{"image_size": 48, "mlp_ratio": 6, "layer_scale_init": 0.1, "lr": 0.003, "beta1": 0.9, "steps": 12500}
Rows from block 4, named by matrix and row number. Rows with one number belong to one attention dimension. Each number is 500 + 40 x the weight over its row's rms, rounded and kept within 0 to 999. All counts start at 0. Numbers have three digits each. After the name is the row's rms in percent of the matrix's.
# q: attention query, key and value (stacked) (model.blocks.4.attn.qkv.weight, 576x192, the q third), inputs 128-191
# k: attention query, key and value (stacked) (model.blocks.4.attn.qkv.weight, 576x192, the k third), inputs 128-191
q.118 077:495467501465481555511522532456500529513498515509502502541515563496500531509491463539484481559470485456475531478496496479554512500471518481472514529537494475539446456508405463550488494522556440
k.118 086:475526495478608456491494457521522420439529500499575457483436487557523475471504497535533492527507525509468485463502486510487478493535588555500426484467529379523551514525477389517502499543507417
q.119 096:546534504472496505504436477575522501536471503509505436514525515542487493525519485506485507469530516512499484492509572469471467520515517542494580502535504616508499533508579485498609476519471502
k.119 087:459473561512546485480500505494465415504515516499558504495484384516557545495497450578492458506525500493498500477471462472505564512518578492499503463516483512448425494460443511568482435456581503
q.120 086:514536456501498496430590487500522501466478556500504517547499384505526506490486523506499437484537545483511475436474476507504549500496511465495525498498571490501472450523499476453502499496490522
k.120 077:470482467459546454488532492547540631523499497486531497479463571493443412576472473524495483500477527492356497569501638493468518595479443439505500487497513500494511450555410452500510402554477455
q.121 083:517512403545409519506441495590510501478430492506499497486482578442569509519385477421494519438509459443507475545479505508453496496424478557575560542509500406500506591505615526514601522498490482
k.121 083:529448481500489470488516507482501513524470538400502406513569462475594536515489565505515502480490518496582511498504502503417500504501493406501548522529461505541431418497557544495568540408445491
q.122 061:469565536495531537447527506490424528538493500492499542493479573515531529488485453521454484498505466500503510499500503461632447469500476493483437504505500502498361443480525487557503490481495462
k.122 070:566533435546512477557471518494532522504500549476500480500492469478548535508569460595535484506514517497479476495514517501496493515473423501502501500516453519500573479550632498514499515500486501
q.123 078:601442561478503564477479483515454503505462503493469506504488429501470505465557554432482501489439498470408514489489533495470482494517500502501518499512483556510475448567511501482627503457562500
k.123 075:468435510512531446513509475431530461558504532528500507396466550515510496480473509560520542512521510474462529543488475501397487508517497504545513497435440455501407494491509450498634468479451522
q.124 061:539593514557499515511480478504495485482497534420552472485502561467503460518516567486524500561485518500423469522560537503501551471507499517520421502517478501500516507535633509507499474511527583
k.124 065:482499478500420517519423502484449492491465514456533508509471488531493576554475506524495500534501500505517454477546482446507483481511521496528522505610523430454495497484467475433500466501517494
q.125 088:503522520494491502532500516476501500422484468549504417499522516572500504516463453495495497500484555467448518562491588463554565528520498514487418500543499540438486459480571414457582508496448605
k.125 077:514510499484511547494490461566524545452488476494429586516475578501447468535530466523507501504517462476442467601519504578458528491448504513554526498468440499553492597517524527487494525497497483
q.126 078:497522530470400504547479492497504504488486564500490545540523489498460484503487479476495498529500539493502500473542521556497497546462501538447503489477486410504558501466466532594323491397504470
k.126 080:498429520428592502464544480499481507497525499614493500526393605528502449488528515597443499453494561492569540505504443616491499498502504493515542444521488400503500498532519495476553480552501518
q.127 076:569513475508492493505495495485525431511525487455396473477459479523510465489562425494476486503511531467444474489495481515476484507538471530513487521503534514435483526494465661514555526470477354
k.127 080:485489500553526525478484500544495507511500487502516513460500515559478505493424494493494501410490515479544464501499501464497508470512507505489514486536486557502489491505498598481531523491505552
q.128 118:479504476529461513509617491372518490489500478507520469535485472468504555545465550445504530498514530486472500505503471475500477393504360534527475502486429527508483482503425566508452498502501532
k.128 106:511584405523464483485494526554512553507518484495583476532520507432418522469510521525474520543499469537515499474487503492500572522492435460479519485527509510525498505467515497465470512517498490
q.129 090:522501472563490502473517504489461461512589448509505505604487558426545450498484472491499519479464484497509506505459446489492533455419468496585574487532501459497444498504558516483518432467503459
k.129 083:494495517507498499489492504486477508509435504449487500500418593495511510487587593482485518528517493500422462528499504492412515550498483479493476566587466478449389474550456570515498512540480505
q.130 101:428477523468517503469506528557534513501449488500520504428500466506610418490552490500483497527533515487371509520516492513487508580559601502438500503485491484467495540503511514566565496503454437
k.130 096:485462462476530448514523481483423465570557510493460539524527486490557482484489499514515496427508557575548471446527459456500589519483500418452575493481462526560549497426510495506538529439461534
q.131 097:406521462453526497493410502539551526497514576470463514546528473548526476481373462492488483422495476453421529500519510501531477477492507491512402491498483520475507488499533487517526575540447529
k.131 099:425552508499555501502483530548520509448493517538494489603596485543566457513491442490516506522558544487599556504504572504619551500523583514519552461449548575516442504503504500481557426442401477
q.132 101:396548579558494511499501511462478478497485522548480497545511566495490494452479496517434508501519551497474471439465463513532548485510580491503502486521498486456506565489540505537673448493470505
k.132 096:519472480539502517526474501464527460518516531493464511578550535515599487455504505463496491501547583476569456358493500482482489472441467515501500540492465481539485519504532540500510499431471508
q.133 106:381491483524538471450471494487507484493473487477475502489518524472541518515528458503403488519520456439441508453508508507495503563546547440445519501470506491521442430476514469505538478573488486
k.133 089:537476467504542547497515433557486513482502534497387512536493456516536686518471489506595492465569487487451487534509533484493487470495527488536587498513517489506411518519479507426556473526461519
q.134 102:429456464494542511527493456448501503524499470454542482470501523494435548510454490482516515538496476473277507489535509461567525499503534513488414502577520515526501503501496507480508493522509564
k.134 098:563514499430491457535589482500526433474500501569544471655478503474469546517497479531499500546534463498521476570463465569556531504564480525505540500465471496508569464511501459482481489495452472
q.135 125:401500498496446497501488451489490468500480543477450470521506465546528463472492551525500469499541467464501464514488492505474493405462487510470497522509441477449466562504499566483556443553504524
k.135 117:478453499496519504505500495376524505515526493520439466485512493424576519418422428497551540508472477547426512446476468546504498513494461489536467444479501509516506488506450439528507475507517564
q.136 106:435547562503506536486594512454488497499485486512443499464486450483531465490484492555533499468423500474509498521497423549494466460567526495506545440458527460527480512502506471561508575489497507
k.136 103:531524518463499540541535465473493512457464522502456488500459573520560585500479499410509523482491505488441444475411472509496483487505546511528515526495618510512497475520495469498484480504450508
q.137 112:554606514513500502474508489476577504514531497401503485500516505451491530492492569531563502513518521530484518499515526541505546502500514499498487542472493480426387486523434508539596495448467517
k.137 098:499559485514452468445485506474545516498536426519515477486514510514514514500566455514556500563498518473533487533481538543538590486515492543523498494548455485468487522502499518497506508454462484
q.138 095:484519450490449463556528502417497503505484480478461469439498482495507523521510571527501498406530554484578463493548431492552505527584418465466489546486501543570463425491509566479460478500566485
k.138 114:443653514486492523512505467501498547465510479484471476398526470496419599498566469478482506524503493530435473489500545490518431504486510461455517481564532494485429509484482459501515460454511615
q.139 108:576490489500499559512499517535579518505543553461547476508486527453511523437488465567500541533501584460506512497480496494476512519497502462581529492562536437520438463498545497537498505482500479
k.139 098:412534497496412541493574546443503513613502482490465555494376523509498453500516560490502478505498485441507454514491525500536518476524500475531553554535464477497412522521554500492494462536498537
q.140 104:553484538500490506429457495544582515487518478489504412473537529502493499508494459510507499483540496519422533541521494492480504571549518520447555497500472544566493523502501518452548401573506493
k.140 105:506503445477504495557500514518522497466515483536480511529499526507556581536495422460498500525500471444423576527468502584538496490458529487508496488541571518474563469531574473514570565506510500
q.141 106:504526532497431565492518557481483520499532507546565535526568548492581497497437473509508554548482448519608556500477525519507529407475496496505567468500509492524532426497484459535450505528504468
k.141 098:516570492499473528507471476500534469470423440504442489431502565508465532533541537496495451482535526502528519492476500502469529468448544489517517523573521496498507499596493494518482475504502368
q.142 112:512516502500587499505531494573506481500523497492529494517491499498558522501552472529498478500507500480474517506478443507566469467521500477472501508477523504515492469492507503514547507596489497
k.142 112:527500456508664500500513433500529490506507453538475504454501540453573488496505545499534490448578433502489499522527491484457501481488552445593478544524519537539460496501530517483472532508442564
q.143 075:501527430509476504507541537398493477459507469505507467478504502471495494500485502442503508493493500499458473519493429519509512491492502506552563569429499497507524509496500547505534496479506532
k.143 071:487443400487501501503509479600479581500546481484503499590480420493481538494541531474507458477500459484535464457490540487503510554510516521473506559505456526479477498559536537533501504500591497
q.144 103:624494531502516586591448530576519497500449488520478446591442530513605440548586501544483523578438603509503494500565513572484555458516535537471499508501507501513490513497483565499481487554508523
k.144 091:472441564551479518413507532504508489529457543508474495475539428444539498386543502498527422535442436468461501476514511450505445545482537478554444483477547481522491509437516524459529512511479500
q.145 117:431486503478532436499412523558549513501498501506504457500513468585548394529477505443444484482484436491467481495500488454493508506460507547424521474535528529509503549456527490486504512510480501
k.145 121:503504474472568433534429428456467499485531501517515540516563450492527471500507537531516501494511502479508558502440517477456514491497622529535474488438507502529510384488475493388517546454496522
q.146 095:491518454421478472520544486457512495524491451472539486508437396531411478538602488505485500470487518488448568512457500514555493516456485470525436463501501457480489564502493530470519502476547391
k.146 087:449525464553604506492533469500478513512554505502504465424503543547530444539538526489501545505441441465499501518501501501370546533483547444438497524555468490550434467479493510435498492499491501
q.147 096:465499510531437506519497505526479499540459464499478476442485467459487456501520509500501549541512499414522481498476510494489494499501541504417542498602532425480442569447503504548565538434541558
k.147 098:506438518498472498468489466470438501501484500490462507456484442515531470502476437553491502443524504583495490431526599515505517508474512370470511492524437520387517488532511439498487450516489524
q.148 131:468530481488478444514568508414459463518503495513501500523510479565527506454431565494494483530502477445551426493433480509530482480427473505501410466534489495473530513524526512411382509438463496
k.148 126:511460548537586471528484533524495563426507536504555494500482472491414576507496529512474496500466440512491520537516473456480506505535490494518487456526632504514474509435480499520493532491537567
q.149 080:479597500386445429485503476435565523517447466483492498491472549526472482493470532468419467467537479500406456501526572551527521472506476504502586467616540427495471553486531605519536488509527446
k.149 089:485434473513526491464495493439540550523473570487458484531544508464526509427524548527526508566487564497442480454488442511439485550522507489545513503473563515530468478552548492505517544469551511
q.150 098:437487559430496426539481582426526549490522522468472516554509616514486560508485463513442496441466463535515420499494431491454510521520452496505487520431452492458558464582503492444534477527440490
k.150 097:513481570542523543425533568504485498485524490505503573482513474498495488480510510489400516549543578504499493576533500513559511449535525597493497482509525475539494499446529548526561498441509560
q.151 089:513502515511478502543610387489438424555497499439500497518469491454496573505442536480547494622504531514516481509549611500498525460479522541494398525595516426505450538498578549523539495479501506
k.151 097:582648503503448553481545544432435523502511539478457491463512460477491503496487526500489448490520483526469444489519510517534508524520488485564500467477501516482447479578472496535467498567464534
q.152 115:487480472506513467561541509443384480501523480474489503505479538537492481407521496441527506500566528555580461456481473507489458503478500465518451654508501493487494526495585559410410512430499498
k.152 108:481499500490519522499475535456424570628466497386527405401496480517373469485504538479501499515428449551471478509548472500485527534529478511524454488490555489480516488470506524500427497516560542
q.153 133:628498431508506508379444592553489510476543522472464503467530456489526588506498508588578471504477451482497505510565559499507527501482470533513575496491517483535416508521488499498541477518534411
k.153 127:482378396466501373522501504469504532508466500499526556496550525544548562478433475493501515538442497451493553551486590545503464501512508527499485510463500604443512496528540525466523502481463531
q.154 103:479585499486522497494530495390519485495501475539539465479520483489553490524519595410500487627518523503473481524482487495520409513509542490482481501489497506458596445535555539524520516501459458
k.154 085:495473431458500557503480456537498477514538473466508500445517488504498541457504465511461533528567456495537384585504520452512556472505525461561480508524503516548484500394501490459510478525462576
q.155 107:491503490445482419460473576500536500520510552508504531473525390500470487497442438496500475515509509542429557476422503475455506543481492444462547503559509477493492455481527489617510503584502505
k.155 125:510573419502513528489502440479507492451511499508465522561534554578506542595503459488514505572516614394583560486507503495489503425487581520529503483466490484527472507529457575478564443466428487
q.156 104:490462522480538522453535450483525455514499522458473505500479547546546422495518491440481490492501468501512517508502484472532500551527494521495445574518508421465464550500505510425489484484499507
k.156 095:516514467475613496444500488482501509540478449443498547498518537456494411463504509524495448648526520489453523454492455517497502510585577556496488494465551544492522376426559536490497554485482565
q.157 092:500516499508447439490462492533448516520586541486419531643531514502504504567419490518569476501512479526540452456501518461441496505508479501488525558471510558531431592500498504500464567509499439
k.157 106:537520498515491433501509486473465508499471497534468449535552428470552489493500493506498504510484491565463497538516500472531495488553409456501516473413554524416605468477610412505494501528462503
q.158 107:508500494480531471504466439502516504495472457433535518486485405457585447510501530531508528520498477497365482513495498489552528572521529566478475543605499515528500494389472436545519495488505491
k.158 107:545547477498485511497551459486441439478497471566521492593540499483554498473514578493505488566549496472497453532503503490505578501497519497500489520490456458504506455521502520487506502480465546
q.159 094:541511489528484519525525538474523458539460504487519488566495436530515524496511527473534494523485508560486606488468480476517475537495521465406516553469517473498484508525558575429509536546512495
k.159 096:526501486435598424460463511503511485482511541498560481508557487539524521540422518484493537473548520500525499499498543463437571461512493469498537523558475594493505479396484482494531477531426487
q.160 109:601523494537471495504478513501466475501502526507480420547502491468494495508561487539540500561588530493407464465487472441508472514508554529426561499576512513542579505460509471496519482500564523
k.160 099:513541559500545510561491511507525509522496459576520493571478571489475604552535511463503517513450466480412494514489534473483478514498449547477484518599517474510500481453456422498477511563516483
q.161 103:621512492471498488511462492514535550490507537481522510506516489574498530527475436467542528487534515553621550497500531488504493468515421480479492468534549516496451527533486593511459455558469443
k.161 103:477424502618479486549500476450475502561497473576524531498408487452438392514457434498500452468482487544574493515533420487486505465502529491529508442496434528478607515537545487503493435489506374
q.162 083:495525502504538545473490483517517496500524487520517486455509454500467545534524501537499500469566476500469514499524495504546493591433537552481499448514449501462490493535453538552592548392533490
k.162 108:479476592494413514471480505494461556560557456532504510444525466491545475459472466487522500429572457523472469471504437472519538502541513486507494502473475589489612515470505391583466498521507496
q.163 097:371528449482553526450540516451500497494489489488474500486530483489488490518498487444431524571485456441447488505468515516468451522452516563503468524532494432518498500505502507496483420532528491
k.163 086:510467430513589489447504488528499591504532499518525488499522455428468550527500529513591486507529507567434454535507515544497511525481496500414499499527496484475519531435497525384486454523466491
q.164 098:478512507509519590453540557445530429486500460415483487491483490525501436442531551393501503519509557460471434504466565508474483509512479515517473506481477489540508497501466476496480481486497370
k.164 102:500468458480511508433457481485472520557518487402503472503549435491503494510543546596527482502496498507480488509457514502504502402445497502420529500491534518533519567496452499497428522482542553